From a checkpoint of a small contrastive image-text model: encoder patch size [4, 4].
Rows from expert 22 of block 5 of the image encoder, named by matrix and row number. Rows with one number belong to one neuron. Each number is 128 + 32 x the weight over its row's rms, rounded and kept within 0 to 255. All counts start at 0. Numbers have three digits each. After the name is the row's rms in percent of the matrix's.
# up: expert up (encoder.blocks.5.mlp.up, 32x96x192), inputs 0-191
# down: expert down (encoder.blocks.5.mlp.down, 32x192x96, transposed), outputs 0-191
up.34 120:118196103078114146143082142123134182144120102152202083158159179122140107139149107097127141112101147133198159127061144103184117124103118072104104113156127133125131124183121130104107173134095127178221161135112146160115109124155170143174143163160160140102139180167118095116170106132150129095097098077178152175092134118079098179014083178147085120140090129133099170073160130168153154148123162148140134121146118119190146066111116137140115093118095136058138095129159100107110071162117170124124125146083141098111118124087101078103114089109168153070162106055096134121125112140100157132
down.34 138:142181169120136148151102117145151112087129127153154075160134123115127143074100103135163112083168122100169129143160160156104046085139152085128105067140117158123091131141131104145112147135087123105134120062175093178181155080135141144140121188149109127107170116065138146183147122102185133164217099106159155106123147151104116094078155147100131072129099175139105188171126106055186166156097156138164156096150126110191177086157125131108062115133120109085161150107143131086137088153142106085163160056194100143171106058123125128136138078096104141119151117088096121141098143164098080155
up.35 084:127162063084104171136064098093086141101113145153143103043168039122158105117103169197177163156097163142140137124112115105171117080130138104089143155121154048140126126135056102119109134174140102161080116124091127204162070129071146155081148115124054165139097161097131100109161127071143147122096154143193148101098087095092157151157081138190129130150111108145091139135125166169114181097116086146105092119181160168104183141157117137113101153136137092100134176098133122099155131155127103147096115175135127094104142183108153124088186136114119146143117123148130186146139126113189134156
down.35 095:147122125132086184062125146112140166135102148198067100071111082100134130111135146144138114131121156137130107140120091115117100107094155132129156183126116146133160131137144080154136136147135136084098109077150089161154165198126121084098142162147124098099137123095076119120140130087124206178098130127138152126156134092080188088134087136082109079153161099136155103181151180102161204098104118086126123116142182077105161134207120111090110118133162123107142189043176149107119146172162133132087069050156108123103162164143173124114148077091069166131083151110120167164085189148105117117
up.36 088:172145134124108071145098065055112160124115130145209138068132116127172080125168107150145116138076185048137131155113139132180104085192100091139087081124118067125099117120066124086132140170091129166154146113140116196135124142148099140107128165145123160156130120167165142093166138134177145105142114096113160112124159149092116158063134133154121082126126132132117161116144126143139134152134120095089157138166148142174115104155187170116127164054105133108115123183162081146164113146080099117108113153149100166116147141056153124133102102119147123100137166063172056011163132166150170141
down.36 089:137154141149175169155140164124110070066141135130075096155129093121117192059148135154133121136139151113109112147180101166060098133089154107136120161177103124084080137137115072150124142144114066079098146104175097144183164116087150093130083162148105118134149089059096149171128164074113108201165103125118136153169137157117095085125132176081150078117141156140149124150186135083149186142111141095152149096102156097154178167137099139105037139154129087150153173119133153071126135119142164095150119099168090168113077094169143137134181120096071128191133154121130142179088143131114063108
up.37 072:204093166184159069139190119090163079145143153107129154153133152138185134076108064164130145193186108108083151154096125159136126180124109132154073144098112141068098077084120090135089165130111089088153099135149157081176152105179089130172128128114130139110137130134157145130101162112142135123111186155089135127143135193095124121138143156179101088134149196105171077182135123128105117094143101109158112175126123123174090096135208136128049107139114135089129117166115131113157132105096169133152122079190132163075137118133131169127140086173106070166107145166134116091144130051116075130
down.37 062:110140133063080062126114101138087134168084134117118132116141122118166110115144136141079163177076097181124120115076094120172157123130110160108094168102183096128176128144035152086128108179146146173176174123091130131129154120146088148132149140141120129166136157129147084088146128134101104078111147177137071081091127146103134163099092133173102169186149104138144122073146138166078059091059102106120107150133153194121106089122156104120123124111139171121101115203171077087134173133124126149137191136113156058144098168051148111078092167132110172114151131157122146135156102155198163140
up.38 132:183135134117175124076136161155126141191132113083105121122102156137168135146101100093074130108195102146124114143132116193034163124161123148170041152109142126076175143138146134151121083124101132103113133109172137090157176148209110076119058061135189085128128107066135119120122103106138131167126124141119131119103118135141075078128192142103144135133160163085184069141134137131130125141133070077131105181131114102176142107147188118142089082153128176142129100133143177143125142137109179130103126121161112162114113080093163169106070130207111098125137119175100148128120137120199111061
down.38 138:089103135161127128109113169065121151153095130069105137078101115120187055199121154118085132172118101154131165096099119118093178150194123184099110176071139085147172131131142169116103143097108102116126175154099146104110116182142092115109119090123132150106101131105165125130133062119100158104086134159131108134092145113163133142147154156194162180098133109124123096097093120156125076108140092091076120128114144140140144142127076109180178154134130157106100093134161146157153178153094163119068114185058115110103154164083178157136110185225080126175145072183106160111165121127176149156
up.39 118:145124193132151132170149091105143076112213104154125157166107101172131153145082158132103126147136134094122134094162149091115105147141128105090141116147132093105133117077121190184125124134176137079088133167152103160152129074122105175169090152082140155087173143142141160124112134126109128161080144148095170134110111194184136165149156145131184103161145175098151150134127087075123104106159183148142119096111167141162131126079136128091104161138110095075163110171097113116061150097110124146174115064144165144146070099067100083134139145053142123222155136115149083135181144091045079154
down.39 119:195112095175122148108134112154076144146139162106070135107112054145105097125124140146179117118141115149093115153119076171164168089081111125111138143065141118168127137099117175154192083146197121158113117106138092111179110102091097107121142081075109065151164089089100142138148174124112137165086166127091203091143114136166178114169121146126175153115140141111155111161090150105038112099177084158146158115103106096079108126106197127080112140135089112129078209094118109112120175104147110132141117104136144125110156144194149098089211134122107150187098159138164130190113117146095135111
up.40 114:117078138158138071199156054125163143066166141105131163086144109127207107137086123185156119162138127067060094173143137167090104148145119148129087079077149104111087097093128122119100110125136100101104092084138131146197129087136070193125129118147069133158102088049171163127118173111155162140153156156121142087124126143141125129169125106184157085142122208116160127156100135119084145117111121091162121178146083180202132125142207121152063147096122095109118106189151130121168147111106136107119157122176121167102119136119169172163103097114142120132122141138149084088140105104151093143
down.40 134:165158180110079097126118108125125076099105117149094083135154096087105204101214100156049202189054119133098067102177106161155202150090102138116111192109197159115121113132091093161157122182121113146114138168117126173135173102060139157105092104151123150200141123124105111116123167098071089132116094162139092094134143077113141111149113117133105131183163125153142099141135072118099121159121101083097123152119171152109138127130165137081115139122159155141139138159164080085153174113165074108197116120108110127143116161141155176090133140088101157110092155141161133111159173130141092130
up.41 105:186130080149205123068097149121107107193129140130122107138069136212133101119148132116187164080142148129141126111133114126115155094148100131174104121124141083172111125178091168127125103142108124118149157112081139103151135124149072132140122136092106146193122096127128130100150177197165126168126139111127123156141156173132109111067155144072168133142109162127067161042130096106092108090201101099157119090083126056139124098174141119085105132127129107133150166154116117097136189200158066127164107080111159135102110154079152143076139139126091127179149130099113156129138131227164136060
down.41 100:106136168081098098113097107122153122182078082184143107134128131097150136132166127153090160146087170169117070098166102107145158135075104149122069145160184117114159149128089106151167096177123169143154089144113138115102135119120143152139164101110149109133135124142106051103146167181092082071124185110136105147162136075117141182138067095139067153140192097202199121108129130165076094103089086153110066177164169115071091123093159148141127136126157129165122185156124103097124153135150175172095097128122141098136119148121127161036129099163170085123109144168116169147188103108131132081
up.42 089:193137150132195063159188092142089140167173137083107160192122154196142102116120117108155111123168170109122083137132088106124170136085090135142113122121099118118154084140088169108128129169147139127197182103099147100169111100162078107197113121115121152169071126121139108095137150158141144132089157087086159139129112177156124153100084137100159139154139222105157133082139115126073109065162121133161162136090141088164102097128169126096068124136084107090154123209123137063068142146120161180185139092126161125094106129113127099092161130105156151136177145091161154132164106170106125074
down.42 062:144119139095082134120152125161098143156129082158067126125114104098102148098120156161117157139111153178123096127130090168137176110061140166137128192162145089095158145106089147125173088176150115144129102150117120089142113123098132102157131076120161091193090132151068087063128177139103081115046199188091120141121111107121145171147104147152070152133164094179211114113113175200055125098094120161130063149112147134071110142092192124116107099131135109154084183137162127119092151110111129187141106115138151104130123161174144128063145109143155126162099155171147158157104111143172129061
up.43 106:122100125142153126152147121141127134089166172095134139095181157124141101169121090094147058122170137101110127087140108102053138107134110158164092145111134126124193096176165125102138132118184130107101149134178181160076158178117120184081084067125140121098113075119176151115127083153145149135111110135205135095116116145115095064135162087072144120154079162098127073142135121147116131150166083085096151150099094144180124176107055154133145128185180072105180059135197176151137153150149162143121141099080100169115175163102156127160058154092116130137182129121121125103095165087159128148
down.43 090:104174147120157131117084163147184164160071132122109067096096163133164084160140099084103132119118085184155105073151126114109155119124114161110088187082198153145186129159117154169172066080141184141146098099136154116109179124150135142125134084126177094158159084097079073144199122202113103073161166154167147142132167168112121143107063132115050135167119128155168138071116113124096100108077091107125081145104111078140118099140123078135142087150177106127120132125150116110139148182172153134087152106069108087140129129134155151061088120163113100125161125177087152161115089126130149106
up.44 088:173135105129152104159130065099130165145152158104147101142137136182148113123119113075157158123197167097154151146087069144135138145079114095121129132104126127085127082150106169069117141168146127142153190071099159123135183135193137128196061144138159158196081166162119118078101148113123161161111125129105187139161104141162111153094141133118123128135135163110123137074170139160098148124127117153115137137157133111177112079164143093082061084116111090079185126181170132112064110164078185217162132094147115107109076138080135089101112096092151136108160152095167111128179136179127097069
down.44 068:133166122179109124135107167121124192186098129106114093087123149093148083182132136121129166138131185161119133134095129158149155130094079148071110139131173111089138152109086177171179083123130125099155156188107120105123136117166151140159160067043101114131145101157119080061167111158084128159068180144106200150139122110101109181123108188159116156119128141142185128089165151149065106096137132119147102197156146112156125085128190139131130105142138106105107154094056101122109132125124177141095108094114177064099070113080114140094142090173152093203137136192101123135138097098106122091
up.45 109:162125135118143141127110067113098152101128144119128204102167049148195067157102181176211145158125143143085128154112133136113120117105121115088126102131113059086154114119091120136120165140125086133089100066157108161179059093123143116102125096143059170108111149111145146111065159084172149180119145128133142089124072092193119149169145116145230129114134160095103146181116169176124130072109113137150100137181131138171149199124104148155058159160076093114140110145113089091109137132090110127087123135183122129122087096131158166141153133146105128168132134175170103153156119118138076111
down.45 098:162105127172138164131120144106121135125156092161125122066141081091128122192185100130125148146131082137073064139145124149107155133071115106136119125103181104136123102126131096168156104125138098108094144148170149147137140147083118131078046062110108105160147088135077124068106142160097168191108116135135165169159130112154093097169114118089184153159143110124110089175159089125107125173155057054125121242132148092093183182199172144102146125106143141156175107115156116130146195135154092154118102115129072191093135135105146138150094143101075104119103130137175108138116188100165116114
up.46 087:089176122087117122141204145185100114111137084152106120109131161086114141149150180112091140089133108147132077151117138121191155126108129123126183128161122146161137181094130169129173084120124113175195121150098114072139113128146161148125175153124095104090180114174101102133108107152095107115097101135068111179125112144074120150104096168177099163178115088163114125080141160084141187139093183152106129131119112148084113168072062101162170089115114170154082116092080092174104080092130134133166092160128202147171089118095088100145131171104123107151112129113116105134104074128055207181
down.46 093:085119093153176143093090113139115124144161205119128107105102157213180060120064166124209091091230099116146167143141112117155080104166121097107140053096087117199146113140137151088105119101127129086143149066085125102143093112178108130120130157091069134091129131090207114170136116133175201162166118077149167103118085207121107116104148138145192110107100133103097165115128120070169148111156123165135142087154096110147132115186084115127105106152112117088140146118106151117153102185145134145115130086122132131126148106134102114159171158120130162128149087123109141171128119154161141162
up.47 086:151107152138176100097139153147151106145104158083127120099187174117174136132122062138114148123136111148094138074083133120067132139148104152174078156103162156101157082160130103136146116118164133074172114171165162151111142136161076163117068066093093108120160083076177147119163127155174112144184136179191082108107190154103086087097139118104126123176110178130122084150120100126115121144179048072169124160076106123200111071150141164131100106187171133113157066134141143106163169128175123099138146070126108138093119126095135155139075122155087130178144114172102140112099135096168079141
down.47 078:183141146079118137101072124114129156173102129090110105122114118151109138127162119083082146139091077150165136075099115071098184120188159158148077229093189108061166131146119182150109102125143207137115125143158193160114154137160089109130106107197214146143133157113151107136152113109123134089123134163163112114064173164128139154113116127127069125146151134105138122094115129149097063111154115122097104113112143133156142069127148127104151101139128159133132111150144149108097151173102119075080165180122121096138197141052153133070064158160115086098167087175092159116128145128177130095
up.48 113:125141132119182145061095169101103108184113128128148099131100172147104113142162136080129106092075142157137125089153137076087152088192098136153114152155129116151156108210100122123160132132101193127109185132172122127091156204098116123116087129103160135113160059147130137104138110174136166140135062119183128146122177138168100110095119107038191104123119143129064133089153049116127116152185119104137145105078112052120138148170061157116160146148139141124168123132151118137130182197174113119095081095085130148107154132086127111148088186111120141173176120080112152142112148173148143084
down.48 125:095145122060098066098126110127156094159086103170168120119114145079161086163139153124088168129078147156133038101169086106076130134098122170133107141118180135149181090164130094121130145154101115135158094129091156120107138153126102172127160120110152147147090135161132053066150137174136125087120105106155095128137133054100166151116128092163092167121176129188135117109118104164151156119124094098098065201169151162092111111157086115170168141090174165140141139179151113123124136173140118170139122117085111095105074192063150177059074113142153141127116139129099188067180138150153131107
up.49 097:138124190146143087236142041101147163083155120111159143112160120134154100126142117145160065097116136065124147113148109152103123104148074107166108148147091088080147104137114116063128157131126099120118148099113136187143117145113098174120089146173143175177103098069166167098121173122155191131127110155112123111127142136144101145120120153134128076142179156115146164078123140165137132174136166109145153092093083146203144133129165159093067166119100123152121082223184153111109145101099109119137136105105121175130118132074155099178066096109143137088178161086161060066108129167119107133
down.49 094:140180140108140119134111133149109081106169111205154090139107100144115174086146113117174102103131098111138081196209134189138108076129142062154114098136117157160083113118138070165152166152065112163122089063156110134178170131097119124103134165171165101173148068092060119150141141122106156133146092076150173132154157112135133061112098121079110074161117129138128145155155136076123186186108098094136114170132109078093179177205156103098078107083139129143136191138164130119137134112149087139134117114153057164110141134162158125121160090087090127105105162084140125140100170131162139127
up.50 098:146127102193114142176121086124144172088164114051110163101144078128147164160092116099139128109136124092110116160082106183099154195118138157109127131035161080094139114125134133156085103130174121111069122145158169151177113097139163148149065033136114085161141143106124160116150163080086119190116187150147181111126113106158131140221153125137156153085155169061160056127115146165118108136085112122131137189175093128190134128137213110119116133110104106114189102093150120130085141120081139124119189102120089129127085128112179131137121112132160113138123138157169109127139092105143111105
down.50 094:132148139154086159117078168102080134108081154091086075087108119112111134153187108089050124161081124146115190117151174183124177088140151124042131150084150118126122194126102180154170100139114129151099186151138118119123190149098102114106132127135160156137179092091157157145138069115069095132122125155109117105094147140135155094121196179169121138135108096122144094132115083086124057168178105108066161097118193133151133115104146114126130163135141159133083151116131121106190168093110102085136143154074113110169198113120139143102141200174075163140116080180118121144112137118159117175
up.51 086:201068117183155109149135069095101072126142180092115162118127096190147132108099138131135154148144157079085111163147089123125133164106112139119129153064112102097115079139071154133131123187162125134094154113112141139159183140140090134139101141083137136173092138133147124058115155093109181194121157102110163116162092163195171117176153099116163099122135163078127088116161098107076115072173067132097126119168176114128098127177149123053092173087088123093159139160140124108102185144095130181155119099162109123104098167071146108082168149109093153163135179120175125124183146148151113073
down.51 047:142175149097128131145147133144131105165155066124190162217102136138065122131060160119139116134111131168155136121143194119144146110122117154169113144159077140108139137150149125114093138135103126139158116123153111135132093139132183121138158119160191167114048184164112126039077135127145083117129122069152148166098076102180138174120145111109150108092089178102139185136100137143118093077119167197106067099160101150142136116088133075149148145093075119099135111158110145115058073149077146153127121169177146132185122090147125132094113064132188102128155132118115152107163110138210156067
up.52 104:171105113184132184146124159099071156129136089043054177107116093119095158167102140095091141140151122126104168147116117150092144182138139161099151175108143104085134143126131173154110113119157114107036146158177138125181143153110127074156080068106162087099171139088129173127127089065064132173094142164098177133117106134184130122235160158108161151119150134038176038118140133128114126149128126113083163136137118116146131144128188149119122151129094135173138102095119156160089135107092134096118098137130092140120111128134161087147124177144079098173136124173168113140119162092125105102
down.52 096:097088132211159186124103157073121147144090171079068115090085117214169083193143125078123103152167107143123180100121096126118189161131137159083144160065138093134144150112155205122164126079155105110115178144119138063085139163132114091108122082092133121111135121123128135148132075139072150124102154170097154142143114153177119129161126165170152176098142089131144093082116122114110073112193100125084150093110141084119107149091122101141125151136116120139112137104130162148170134116133171136095103180054124110102161134177145132132144199214072107167118086184122125173125105115125137125
up.53 103:100132184118130031102199107138117050141125199166151142164132156133145137111109161143101123173139099126117077140166113156161131114152131158173144108119120207198154100116148082108151099117122155102233134111103092071070145143119107177084168136106088135143063110151131083131064135157109111099149114091104092062150117112120156077116143030127126133165118114161163108135111115103104118090119107139107100138142117157069047147122084078147152118127155153111118147166124146147169151094151159178133134112122141084129140136176116152154146137145150146113094150141137167119158083118196166160
down.53 098:085072077175195148098111150094116152134127182116057149051105173149172062169122158096136106150170125149110173132132091121117121157117133182089183120096097098138170125126131138083146105100147126113113136117053134054085148184161128105105143138074120129113093105141184102125114111139117161125126186125107118156166065183151142111165116114189127167137161090106162076079180139138130148098112091131095109103186154107113080165142072130130135146106158171136088133117061129166159129141133165186069128120068111109105106165145138130144119196145090128116115129200144119135140108087164162111
up.54 115:185149131117201090106148125164119093166162155124129105160126124204204083101132128105171139135195097105143104141161103177123161115112103065211034111110124122136141120117131167126127112133116091133152153139121108089171114093197084141102104128164114151116109105119119135115069144138168145157133090097126134091116072142152084075092176133085174135159121205112106133142137116105113141114178105157149089149084118079187136102149171096134077090174108164108142114210099156057106154110154157173148145115157141135113084086093111165071133100170126146135142114152101148089184117148149097113
down.54 105:120100123137137143078128148115115131175104113142086138100080112123152118153161171117101137152110148181118133120121093106138189154134116157122133153097136087168139151110132161138151087137137148155128150170138139057098116146130122115108137084056154083129124120177100112104139154156070067128088177114108101198149118102161150146170127112156126216095142081173158074098152161168113092100105056132071081168141163072072078166084123107168175138128136125157100162093110098141142172124137150156066120168067139090114120152162153151075153140192101096207095141173113153152168073112143185085
up.55 093:140141120124099112161070110062135174120091156151163093074134164115120103109180073147113095156071188073152138138162132162175107080163102122129106126140116072110116123153050092084152142162088136149126152124104120162095188183101138107142124158152154164162124093147161081100173095149124142086138143138137143158149157128078102135079126157155074053130152098119141139081161107149141142169124141089040152115167177149152116110168169198098113185074150130102100146161191104148180113169117136125109112132098069153097174172084169115135099112116138123066146152111160100074148150152168130119
down.55 091:121169147128168185158116150122122125086140115117125091173178135107128137073107111119173093103180140122164163145137128125105093131083131105127121119181074147095084113155138098133112180142095084107143139089171114152171142109131175117162118184157118114094147098073154147176149100054132155156162098082152154137135139159105109103092143179093127065118088179131154143143188145082152167147116152153178180089134120076182186110114080160134052118192107131087158140089130142069128064128149162090134144060166105136125089095152107084133168090119105106150163108100098139173093114140051076160
up.56 086:199119126126232118106142106156114098193171140110082136165138117201132102083073098113153133121173126117125119093115079081110161139097100129160122164133123135131157057155107127118114135157175126123167155114123144148138130127161094115166082117104125134133092179117127118092127168128159140187128107086141141111125112178135110101088118107085162115164120187104114145109148096135062126057224082148158124126101136080123111095159165132088057131166104137110181137178144117058097136182141127197203117094162150135068083142107133102091161086089143136137179128103136153147144162144138111072
down.56 071:133113130086106104123133117112093132188129121120114139140140126096110130098164174141100129152093153170091108131139097136157181122109106171116153165160140049115112130141058157097177090210153169174153140143147142094140143132140110109135113099104163067178108086177163100064126167159093079106099193121084123148147088147143135170157102123160087141149141135141201087065197145141103083111084074149104097144149151160078081142102152132128139136118126127171080148174161070108117160124087133169098153145115134088132125163094124080049124137136161071160145196175144153150121066150170141073
up.57 079:121072107217165107150149105095147123139142170103123139103079116162128094103122130118143144144136165124068111121138097091141147209110115162124136124079105096138111087114113189101141119157192115116090164145074135062102156150119099136131134134080108148131117158178132150103069170138111125160177139092073140144217099184170118119199155076143148151087128139110154125121173052110110086086156058155117134149130165120094030156173111116113155168067134076139173130159097115140109161177087143170157150125131098126152088169092138111121167139125090112141134170127156138103197103103147130127
down.57 066:143166198087078072117174122161168095127109054162160123166103129113073177146160101143094125115057098133114057139142175188126161089126133102190111130151178186130115180104155080198150083083099104129108092124191091146143152112124122133109147140124169127142165147090081131139154151126154103103145080167121084120093171078100134119102152093078091134159138118166065133192069130108113116170143148083121142136116148143073157135108178106163124103117161162182127150123136120137162132113168078098148115145183132177138141099153122199137085101128160126068081129083114124108168150140107129140
up.58 084:191132129155208123130129116128139074164191156085116125151163131171138123091091094126145159121191116116117104075135074100113173180083079118175065163120115131120146079154128122120128156152156095109146136176108167129135109123143118146122093092109120176111086169112138142101094162093130141178104095092155137127136081137136110102104157104108183135135139193091115136138153078149083114075244087161144122156119135071159128083134149127105063104191104140099207092165090145027102151151157134178162122111119145146065086163125121139113161106133126138150159130141116166113160138089127091110
down.58 061:105117117065088116099095130102099143153113103125118107146112157117108142115189184098070100145091141180132122154152130131137177126122144119103145159178140053108148169149054152113159066187146157162153172161129141073113151155167121084153120158141214094154120085186139102081128146138087094111115187138081103182110120134125142179160137166156086133115164124133163108043187155143118110124093121143090071124148167151089075142090120138117162157107147141169077164182170096139098142125081144151079133128096115093159145147083116088060106143119167119134141129156115166157139072147166128062
up.59 073:106143168127124095120243141206143091095127095130077072089107164086103189133138152111064127084158081120103083143148112148168146139124133130148191155132137197147131171101120147141175063107144115144158102118133129067148165140164137162111155154117107093128191104151112102144125113131110152139123093163082057145132152173100127119122147144161081137204143092167127092099135158030135177186099173115130142114115115141104106156118086073143136103123148182164077126087081125163124106097147119112178109124154173151177121131125101125137109159096111113140096133131127077138092095133069162178
down.59 075:077123053136200135117062118133105111146135191106150101119115184218161055154077172138175122110201091117137168119127124113162093120171100112100131065104103100201144103161107154076131121096118141124158135079040143108125094130150107153112137138084070120104095120104211089175138119146175180121156123084145136116137093193146115151115132139184178130141106127112090159072127102091145143096148123155128126086157078141149116109181086119140133124127109158107124102150083152123151125191153127160095131152078143124121135121133108116148141203135148155136149084147120131140130103156195178133
up.60 127:150115176126137121171155074092123081113199093154137160166106075153106145138088159159099131166114161105108115106169145099098102138129128112088147115156128098099131130066107174170127119140176139076088125151156099173146115078113109163186097154084129153114145144132137153125086161111108136161082147156073166111108110163185147194154147144144182113144163169111150161148127093091119104102143199155143130123119163152149138127074147141096122169122113077077155122176093109114058148101091116143174108082162170139142076100082102092144140149061150127207134139102170083135190155114037072148
down.60 133:175092091183105144110151125132088145141122150106057148111091059138108108129142147170176121139142127140079123160117091177156183108084128130111144144071136120158113139072129185161192098150181111140114139117144087100181112111099113107102141094059107052144164098109103144143132170110112140175095164149078190106164120127169188119175123143143163158092149121127150091174094158112049129103162091138135148138111133099070101144123205132091133137128090124147069199086115106129122197098127124125114085107128141126117150134192145113105200118138078131188076168143156118171117119151081129110
up.61 118:138076141182161097151137123143187119090122139090080133109154094149196126126110077176156153155149128111073132110140150135121138172113124106133096130056163146129100101114152141156113128123187075076130083138157143134178155093182095184104110098136055089155145113044145161133136155151147118154234151160163119111152142164123094078178180100162123131148076159128141116163106144083079147102134069103176102169094091133201098118135191112154060117163134079149140108130128115109158148110135117097123125128163089117111104102140177163138131081180060129161125115166111103127128115088145083150
down.61 116:146165153103097132153082092131112072107113150137113099139191087130111189120138074121068202166067101154133108082130106127199163158117110130093112185081203145117158091160097097132124119164164176141110137165105133197122142109080115169124130095182120188163115165115117120112123118130086095091135106165184098035095145107092119110117096084109101130216125146108153118112104076120081085145141095134094136085122141177148147090136136122086101147141147151108158112156145130085134132118153070115184151165125111082130160160131148128100115172095132181081140110161168139117174174104177124170
up.62 098:113105141118096152122161131115081065093117125132118217114153109097063201143133200140084126156138102099104119128135128091177115134179159176118210125161120136160154148121158110153144120107160151115125142164148107144100119174073146096070166116100135086058146139157107135142104089092073117132085102115115126095138107103151169112212129086077144146136145075133159048129122154127132154144102149127062152108147125163054101200097088161135189160117131166176093110095094143178124138074155110123090095142115128107141112120167111089206143161124108120149096138160170114128110149078110160156
down.62 102:130086088181239163088120153115126170180148183107069101091109145210155089115097144093197104126183134120124183125115085082127129126111106135109203120104083142159161084141138160091156108107164150075129149101123120081104152155190105086113099158071098105146124119102149118129124108131118186173147128119127128145179118172168113109136122115110182132132105086087121124101174132102128153075170103149149132107122139036136103146165116098123087101176142096124126152089050128147127144165176179179092121097105131094063093138157140089153160160145093126156132122132141111184137093126107147115
up.63 112:164096135137189103080147145147140115186120144097083116100076126173163124117090120127119157108167136134084120155086121135080145148142134118159055177072118111073119124113119145150092089125121134115127100113130146089166161131228068123118129116132134127150098107102139132126157167122182175175158164114131101131098149196124085127125153140156127111136130191126124129139123165105107148085132070097202091128108092131193146068214187098138046111126121117092143137114119155101129123145092177136117086134211162125100156124101133195077133106175118111159113112176094143122093120119213096080
down.63 122:111125146120072085132124137101120092166118129105116140125141132094145140137159117117043184205105133126114100102121081105140186182170092192138081171132158104119159114134115107120097141120111141129125172204078193137086123142114147140109117086151129166126083143174133091145111077128064130085040125129142091116101125106120099161142094115140129167171138110123198058099139102173087092125118090083067108166110122199122120134114087122138177138158170116128147080177139152153160158117141171137101111194069148125084154184115151164122096174143146102126147103173128143087172136073181144162
up.64 092:192129154120203092077148131148111080186185145118099105176102124238168077107109148098167136120165106123143122141188106169125163120111110081158096129102126127137178093130121175123120116132132109102185162125100113093154127104202071132124106145166133151146114118128133121109067157148145162163125094092120139083115079146185111081108168117078167120163133186093105159114135127088108129104187122159167088130074134082166129112150138096114083119162103151132141141208123143057068168105127123180167120088115140100118079096071113116073157113151136176139150108136118152119185134154139093104
down.64 078:163113148131120147110149143142117118164117067146095155149087108119116148137179139130095162145092152173119099108134086108104209157091112166152124178137156104135099156089119150171165093135131132183116132184145142082119114126095144104141111068085176096169134126189062115091131172147085047142096159117100103202140127100168147147172113112129106215102135115163155101110162146164077092124126074146095090172108152053069099147053167131138158146126118120168119169117135081118116174126145110131107123174109144118133108139166133153054150112167117084192102155145122145128189118113093160055
up.65 096:104069159156158053163176092115156130085171135117136170110128131137192099149088119188153122158119127069050083176151135174075103154143115156136093077093126137114088086097141096118102131113118100094122088077171124136189128095140060155110110110141088116131092081066174165127114150122178188123136118150111155076129131127165112104160115101162176072134139213112162124173102124123094161118123106083173128183149069163164129150148191138154069136105127101124110115212152128138176140112121155111112130121160108160080130123156146175171097097103145123139122147116165089109138129092146074132
down.65 104:153167182108065077139133117143106076103109116096100097156144121111088211101196089114033184167050132158112095098170110175143224156092108145123104205104192153106113129117095136161157110159127148157118153167125137135131172117088125146127097094194160164222131138148107117131104158106054080113096101183110083076096120096128108126139110128129096141165145130119154107132122082137078076153128121101097120142114152172109120106100156132085124143123155133141117131179176101104126162096130092108197134163104123125171146143150148159092117145099127169094108155146146132120168157129144089123
up.66 103:092126164108124048102195110137111048133120189164160150141135153121132140116111162144080144175130098125104066137153109144175129129157130167169162108116133194207151103109152083108149090121131149111229136116089098078070149150103102181082168124099082119141068119165130083127089129141098108096142108097103097068152123114120152085132131023139124144157118109159154091132118113089109126100114102133086108148151120162058047148130082079150166115098163158121117143150125142162175142100146149175131122121117134089137147151177123156155140140132149144119089148138156161103153096108198177165
down.66 099:098075057176218146096110152097110147134133183116067142060095174153178067160104159110162107139182131137119184146134095129118107141127121160099197099114078097157163125137122122080156105099141122099109140099073127058099151179183113108114135159069111112119096098115207106135122114137126185140139165117113116142162070169149145102157137125176142145126151094100149088077188133131134153092131095147112114094182148095126085151162087123138125125124152150132092143121046125156161136152141166177070122101074130115086097162142147128148131197147087138121107127192132117153152102099172160110
up.67 077:126185114099143127141155143151113131142140093125130106144125174111170094160131160116139186096129154164171097133071135106174174145099101122116121143121135127147144152118119202117124143136105087179231126146068152070156104114164156149180144121124104150118159149183115072110120132150103112124088126105084145200121096158094115173051074180211098162151116159136102130053157139108126150096124168157127130136125108114131122102083071109156126071114080145086115094111108076125073085131104126133189111146094199139157063137062094108099130186151112093156145129119105146121147115150080196138
down.67 073:105148146124078115100115099152112125123150129143151097131114151164174119112108163157174094090204119108150152175127131130157059104167159082120108007125143123192109161115136145126084125123111118119157148069108097132187079070173112144153137165122089090074181169098181116195163140109184154149168108072132158104100087175097126119079133154142134108109111139133097186154106131070212146135086155154151143128176110139131155094162112119127110102117132105085138183140156117092137089167134107119128158052151122119205131074133076112125149099113152172117130093096095134158123126174119108160
up.68 121:142190159154137053132134122122182150076123152099102142175150129121109114168154113165197104105162139121130060085151113175147163087121117172167069122135127136142144126104171184137236128135145078107158149110161116116140098136110149108073081087113091158158124092119108104126080137144164168155103079137100210125199060082156107140130122101069179101099142156138168154163112087159108136095140117089138182145134123097120122180095114127121107114155121097152113124120099083129092189157163118123117084088110113183134064101160130147166080152129054119145131152112141117156142147160101091071
down.68 148:146079145101128072176159073146162101087161114153142168142145128126089146119137090178126153161128141105056034124149099133128138169066113148154111146123138140088100068100102094109111120168146121152083074142110149154142120115074124161144107128151132178193092148165108129076079189132149148101147122161125112109140119094177112165192108052126113123154181163117120120171117078167061119143121136125140121157140111171103130132144174160113132161069113104147150090196148111128102145127105094176162132149178124164134128184129114155131097115056169113064137182112195102062170157098131100104
up.69 080:137167113095170117102219124179096100157209104120105167133145159128178119141059164115128181139140123156122105141053117079137150179087107132123146168135125133133145117102126193133118140131151100139196134164093135088173107115183132158186086102084116111086158145168137111115118138110093141185091110111118134163101062164127101142104080163183141132161108185112106095132160131123099163081155137176119103119124108118130115105098081118146111074125078153066133077123137086111052101138135152167178114121152193122142073149068088091120157161072136132200143131120126157158141118100086165143
down.69 070:114138145146063149119088095146113154118116129117145103131145151173125116113128129139175069111243106098151170140105138090209087110145137088104108075130134119177101148129120175136107148089172138169156120083092134144144069105128159118175164146125122108062179159098127123234178112104189173109097147111134191110108122190089157145106093187139094113129119116148119168132077142107152136127124171158153165098126074128146117078137140149078130117146125092072132154105140162109129079160146140115118148084120124128165191085177077059132140116120148148109132076117109125153064120166066114152